config = dict(
    encoder_qk_norm=True,
    encoder_depths=[2, 5, 2],
    kl_weight=0.01,
    weight_decay=0.3,
)
Rows from expert 1 of block 7 of the encoder, named by matrix and row number. Rows with one number belong to one neuron. Each number is 128 + 32 x the weight over its row's rms, rounded and kept within 0 to 255. All counts start at 0. Numbers have three digits each.
# gate: expert gate (encoder.blocks.7.mlp.gate, 16x192x192), inputs 0-95
# up: expert up (encoder.blocks.7.mlp.up, 16x192x192), inputs 0-95
# down: expert down (encoder.blocks.7.mlp.down, 16x192x192, transposed), outputs 0-95
gate.169:192081191088084182102159110158117120098142099126174097142153131122144104160141101102072134134112131156100083045141124170092098162072150110167110154174119131124207096077202154119125159107114144126106160157114111151161073098114143159167142114152103117142204094146094151149085097114127122091
up.169:139123161098084184108192138120138156112132142148170157113152092107158118142153148056075095134135105186113101074142152136090091077079188109145089112147127136141210158103176130138127145102123134109067129144155152148174095063090157158159154123139110094151217110099098125133086112112140088155
down.169:095094155121132099165135184083118086169072064134117029122161139158076151124122195137138133103147106085191138144157158107173120183110058157168105143178135154162097157133114102142156108132141111146157232063167128098057088149080123151080171139093123129113101129130155102124119119137175145126
gate.170:136146148191151163112144125169124137096188102142140173117108153128061119082125060133072071069129111112123129090123126146152079131143134142170145147080137148118120109095178126091123099073104177102136110091146096129093103103121151116181170153141086109166059133162107173172122159135148105148
up.170:150147124155177137132183128070119161169153103115141194131105153139070123137130158162143096092162131119122136092149145165154084155182141163112070126115133134096114080155160106088110123107082104123131126116144163112074122143119140148192182119082134079100127194132148069201126135115177152133
down.170:112131099122120066124124077161094124102075127108075105141133118108137099116152176084138161122081170110068162107164137087128182155142177113143105111126172132157095135123127164158098102130153122139078146074105132146186140156129140143114158135146156079107159171137115129083118151155128079140
gate.171:101135075120107148095105087177113186150185137145090156139111141138074110110106128083135146178133124165181167128135106194131115120105183134157146095198164152129141123073127151091184139113060153103133119119097121118147170058118122161071144123139105107128136139188162139143159118153117125178
up.171:149115136106107160135134143175166190093146183094141169116176145136104135065144121166121142130109124139176125129189154153138136136072103080110194103185154163111104124113058140122142111123184207147119102112169110065106119091151104109068079099130096174099116162136141068108096087105169099140
down.171:072171085145146080141129124138151126118134107151132128132055119152052132067147107106144156166108162095106122030070080155126127114156167114071119091070179120124142101146142163130143154091118111160114146114185164127120162158102123174169149148160112130168093160136098097090131141111119146094
gate.172:147146098097080124136170062145104095103190111109112193164116137133129178147170166090092069123121150135123131132126145158138147165118143126075126149101131130169063141095138138122146134097156114106077150136186157125183167142200165124120123136146185130173144115165155051165155093118145173080
up.172:145156115088087120144167056153099095106181118110105199166113151141139172144163165097087085122129149126130121132123165161144148171131137121076133152111137127171074133092151146126137126092159125097073169140185152141183168146214161121129129145136170136163141112171143038176156097124142162071
down.172:104110091133203100129135119062160138143113134162144171121094035117139114081110057156147193126116105128101139116161129083130107117125147115107169103109079131105147133125080150159120141146121133132162117119111132136147117069053116115147131153127093139125052089130115153098080215203099117148
gate.173:104159124128078131120191104092152175178136098143081160141111099190090095122165124132181112133172183076158173138104119081155174175091150148139113121121177111132148151146127096150147095135129130114109079111096213049109118077107116141131120154151091097109145153207097085146130174127209123105
up.173:076074084113133154142149140114103128132134151137090076076094120093149131107077163113133158111118095166103121173166151146101127130139085112113185162157171137094112189109163123104108129098165130113150141150135073102137130136148094077168130169103182113070101066132096167125081139151102165106
down.173:152112130175149136137141084095151176177124139103061157115128125113148149095164125155059094064126103122155103121091118207092150133129175153112126112095135148110079130207117118155156126138132185116065109135140189104125126148154119159090179067086104130086161206099107155105074131114124149097
gate.174:099114145121124091116191067092144072104195132119101094091150136115126077126158112125202072122085080156091097175170126147089187098139150089111199170183153177079102087166173115159155154098142125123097168156145103127175112127086099138174116107130152138147057129118144122141168171175144161131
up.174:114101127119125143130123093114128090133131141166086076170134129126098092105183099089155078079091095159117126160212128147109146144189180109119171139143104234095104060144154083158175132140113086097135130193065092110164103139109110129162109108097122147120096163097157117113161168158188159200
down.174:125156107097085171144130181113057106079150134100106153094086119149095121105119120110115167105168095155141072076149162124155130119113119161136096142113080165143149142139139132111103176076184108135163117134175116116105095171108132193143134143134103146086088155165131077130092093098098117097
gate.175:137159113119135115088118106123118125095139123162106168146115068151124103104123143066178130146102111104120204147146125123111098101085062116127165137125146132131108119062130165128147125133142099143123173163000167121151121074134169177140115100113123110099103134139107136139084128172138100134
up.175:084098131109124137148217165141143148079128136195104090093130078130087128138086079090141133182093082221124197120160124128103077130072104148131182131141151132157116099065126132104120053148096167161162149158106147092118084099147147132105109103085122164098127150091182179096124088158066154108
down.175:157159085124122119131112092185101104118184177169178091166133175101121087168160141144084096178138131148134135103147075140124095128139194169158081076098120097118113140091136149136100117138062123060100140115200131200205124151119169119095109098072140107149046123128103111131105151175165118126
gate.176:138108173046155082089156162196152107131144120162170144110187172147157110115111134123129107130141111108143090126140114118133087090134093146120128150167098103073093140105154158127107150149154093083153152125092177126110069099159122101168101145086095100142120138170117139158123146165136158196
up.176:108110094125103141104073149118126145101112105072165126123086156148178166116073159153037165116233101082126120145093169148113114129130188122154161098156151120121110125154125163106114103124120077093200169112147124100164130116141077174096149157152174140097142154128155134166076098180165121054
down.176:139141195089136105074158147135072191131126108106169137149159103061101106177147084114155140080105132063093086136106110140154129149179102112128137136085071173165140092095134143150112130160088102098120081140102126126146162134179133137111159101111127129185115242109102066102150172092090150125
gate.177:153090185115153115117079101160154152194135102090126080113140092143137113142159144157108180139110106106088188110132149118109117115139109094118123175155080112109136088149173132124143100092115174098077108106074160204087051116114120108140133105112142139142129089135102148162147099141178105143
up.177:095140086157151155151163116107086103095107190150136141097083158091103147132098097087137081125142177177175067124119090164168144152120133165112124094106176151133149174123079155101134145177148101154189178157155073089161174156146135129134128157183084119114119156158133134110114146127089141094
down.177:179071121112141109161097049099137171127142081143120088118130116136125074102088144099123172133133089124108191097125117103146115110133116189154101138107100130102121131130164098169161087115134161100109125093090157175133098059145157095074100105085166124112137075140118141121134132136150133152
gate.178:166071149131135158076196110068144080116081091127173136118204132105154146120147112129132113091132108095161121174122087132128182154159121099136116166141101129080100133162128131101167134103149059130167144126117123146154130078138101199151108129130201075109094144141113151148109070054120102126
up.178:137090145136165102154207087110137141124075095126136153160206119151135134177146158161106113125131087073213144175147118158121133141134100110130117152165131123100126117211137114108140133111120081114164184084145109139157132067162149122124128126106160117129172172093154080124129092105123088150
down.178:120129163131129149101053087159153168160124073126134144101118112158109133155095154128115174139124165134116190113097098150136174139093128115165108129117150094164203165035124155122171135146137178141107102099151154085115068118128162121200155131141093119134081105096060172127132130095100108088
gate.179:149140166109081137149147091138105148131187110145108037148166136118066154126116137104113086105028104167127140129171050138099157158149144213107132152121067165153075075162099211166146102163163115139170147147098105172144144129182154135112102046126132167121129112161119123135150115128145190104
up.179:149157110144147089159131119115198141103097144120154161133183127109130122147185057162135160128223167132107097076145198114156093124102091057133143115076184118112182161119142076083108170132155103132076129137117166135095127113092115126148150153125107047140067157119115145106112149128097128093
down.179:113117164119176128101172142124181095150194148116119075197079128175155131081103156111140082148086055142091132167123131108186181119110109154049162161165079100121110157120146195110151155136124142096137113193108110149149153165118092156051145136128179116160183137122151121101046115121096091061
gate.180:144100119111146165144118139168108105107184108137084176117119135136084205108141136092127140116085122123129135125115128137172153117129174076140082106111035147143143136145128159147149163131097080134185166072157166126104081120173181089133139146115158096074114124135116135116087179111127185174
up.180:142160072163095105088115121148092180110117104141115136170132084091127096125153075035117136190135119150097130135123124145118132162146201120132101122160122130082181112101112099145129140152140154173146061080106152139100189123182188141107104082129074126149133090126142135098103143128134077141
down.180:164129131123162137155082134081165119177165096152093107157148145130166153099134097157136087120130116145137109124102133104113119125091087168188128075115101106125190094129092115138116111088057103116115166143115098201119088128158202099104112122131151142032148106086108130152143133111181060191
gate.181:114164133134149107028212096178082105124177129119169142106129149146098117189100154037113071133105113166127134022108137139089140120100125099154131142115144105133110120096159160176150153192113155120158133133120140146152077194160111158177122162122130092155130099180106150126111124178082182077
up.181:138101164102146147167040134121142154141172134155123147115138131110122172137111130138139171079101094112100132171119100130195156143182128138103132124144170181158117137147155190062143147112110151123135105144146152133116176102138129096107114150130096143127093128048122068191114134122116199118
down.181:134147112116117169071229142166098093174134091134160146105112117144123128144088079115132167088157087132174101173137110136154147100134133142131099134098098136195083097088164134149102126127165162113101128124082152175146142137119155153171125126135150115152147139180110136138115126178185124138
gate.182:102148102150107091094143182146111066083142148073082180109111134111170127116091154119151155125135079152117119154148172108124190144162112139145122188129164156130146170052156093151161060150163100126150109162153110136141150198090047095141126161071174140186063184119033148131087109110130153070
up.182:121139097161094130072117176151100052079143142107074166114086130111158108116095138140139145112136072161109132152143152084121177120150130134140119168146157161138136165053167078130169053167152115108158084161142121112115183179087046101151117174091185157198070178130042134126076106109110148090
down.182:131116119135160117190163133137126123191148126115186107150131110072151133115147104088112079117141098104112156104143106121181125149071134103129090108093096124140096126229140103093150190069150109164159106156128106101146057112095064120104099083125118070145147176145175101103160106141156113210
gate.183:141080088076161157137106140084141139114112143099080142099154152138117149114190083079192146157115135120105122163162158156125150130197120192066108094161082146104161070154128154084130114178123092123118127168090136130127128110125173124135178076124065133032114097181115117129090223138099124130
up.183:135087087079165149138094141076142151114128130095080137098171141150103144126194071098204137148104127122109126144181150153122131122181115181069097083172087142095155081155126165088124109177113092111116134166093138121129141105134166121125178087126062125034109119179098101133081206128100143134
down.183:147132114192075125170206067160118180115093054127145169179125095123163092084146177198097124159165128098116107139095128102105120153079117146141121144168189143172072133134143151160129105067151144135113084110145121101122112147172093125101121134141091155129118145106111144117180081164198121158
gate.184:162132155096183118161116123049111205154147163073045132142145131078158113129129113137102101145114122175185164121114108129118117171147204144147125143182099156129092152114125163100081097082122136166171131184161100150141090110098111111103154132129108199155056148087089110077130142135065090154
up.184:114137124174074079110095150132176113128048125153159160110090125122128080081166116103115096128122146074048059141126136117141131107123082078092115136119141153196083069130111080136135127149156127104125091118132118114072157110164117144131125087143202092154116099158180128158143137146144112100
down.184:145121157120125153152107071070108145155138111063081076127131167132144122152106127121162125124177114159147176121105107091058182103188120184109103145140111125081104171144135087091114152154131096088144086073137138116104051168119075097112131181117101100159139166132151128154064109093156193126
gate.185:151170107117107114144182153127116105140126156104127117078123180128127147176101127159098090134123050146142124134157144137102117060100152142147099089168100125142128155118171179066078121163086109124167152186165173067126148093072182095171157122151140094114138136112133115145134099129168174092
up.185:122197069142141099113156128103163142130149149128089100130171140164070197190125132108111096111133088131166109145141118153136110089133143143140110076122096178140105180083142145098083130128089146128142177168150181111129153155050122113114169105115139117130165164067130130141135101131164150141
down.185:147146143144058109104168125144086105065173171162129098172083134095168103119119150125134123137146208154112121072112177124097099150176087214105126134150139103135142097101092122114146143166115115093118073114118149117131114161147131082087130082095129058137080134158131146173116137137157134102
gate.186:176072148131172093143171103157174115085150118112123126194138078141117146133110070092145109119116139140152150096110106089099169172108131130127168150140111123099087127137131097069116103124139096039151148104103102121086135126152169168125163160109127137169087105159115190180116111135219135109
up.186:091134127137108144032086178088079076175115159205153100086161178087176086087078135156080131146133139136091119178138127154139117084120159125167052098160116171173132163120137137102139197086134184205104094144147134153141149157114107133123150089085149099090149153104180114123122109132105173137
down.186:142149143113097106147144119199140079130100056067117145189168122142167092117127121150170128154171140111133133148133098095050111134149125180121113158100062124131136113069139161099162074099147152024151177119149105085048122104089096160112151127123182119177104135133109194193111108134151101161
gate.187:140111120142098152113157123121138120124132114092166159174084153146067138161117109095093125108141140152168183045099067136137091123175101144138130111154060194111155131027147142058134081126098122106183103148059140152177158102083145151154110129120085176147106107135146120111041044191086178129
up.187:133139073107120114120117097104117097097133133161082120119082178115155129110133114117149126105133113129136041145098130159131115144088148107068119104105196126102090123165172168157131183118210125127141186166135174099103116155223129123139162130099134103158094151111117128144172177123159173085
down.187:138141127122103110131138172146120128131161130174242117150129135118134150122115091105125122095139122138153184171145069116133135131128127085128131111152055231154153107153109081157121098136113159103138086104135132107114121091077081091114083173200077131156074155118148127114107057191094130090
gate.188:110148119151104151084056105149135143045121139120128137154184071134108109112141118161093085128137092132158137138118099092094094099056182144084066111144152113161086121102116162168116078182135113171130119100155167052107193206089150073101119108124135108056130104130116150110122129126108173156
up.188:155106134107144105173205159101134110206135117140121106100081184121152147153109141099163167120114157125101117116146171146162182156197083114163179146109113160098179134136142083083138180078124133088136135156089088204141063058170097188147134147124122141190123151119147106146111134133142083100
down.188:108115121197102131105150134098046159066137113093080164147185087139112144160151142088082136131144111142146152130147160110113162106137150122113041137150193109165056121113133137175105130127126137179080131101162085124163201196142086097179090094107129122110089129129155170117135101163154157145
gate.189:155121132129132094085193133193146127081151097171177151108141110114105103169183095056127093147095131151150092089146150098112113092079153130169074065113169172096150138127114147110091152082122128134166114136162114162145092129132105127142128174085124184183053136069069136116116110115125182163
up.189:155137167121139110101154093163155122092157096225139137139135141105107131200189095073150162169127118111175107037146168103124137127106133122136125105114210136106117163124078123102107162096151183125130105116126079139146157148193131143139113152119166143107040108042134081075131133125123210122
down.189:116123119143138120146134150105202121076132101130129097103141171105133134125056155137109115101122192119156123108125129178157122147113131136162145140165167102089141155205108144077126121116194141137093135076074146129165162097069141062128141082088131123127142099187160107161115125151131115106
gate.190:114127138133182143104160101152110148143151125116159159145138172163142119165144160026109097139119176117078161083124121130115117149066163172184109138115109112115091131086142132147105158114118105136153174152098116192111043114088097121147071139123120072121154139181098125150131082085156112112
up.190:151152133158146182124150194161138153092110137104071191160088106111116138165117101160104166137117095088097185155147115132173126099132117078194159147117094146171128118069129094151103121142115168117143082132104130128100137197119177100195200134198108113073125105104087130102083072127115059141
down.190:124132068079132135146129091134108079047116115104109097107080063131119108134168155096099082137154196164127133150149124149155150173130138164097187156194075115122137144062154067165063173160135149078191195060108121179088173110122098115146079173115140100144156094191163179083109142118146142127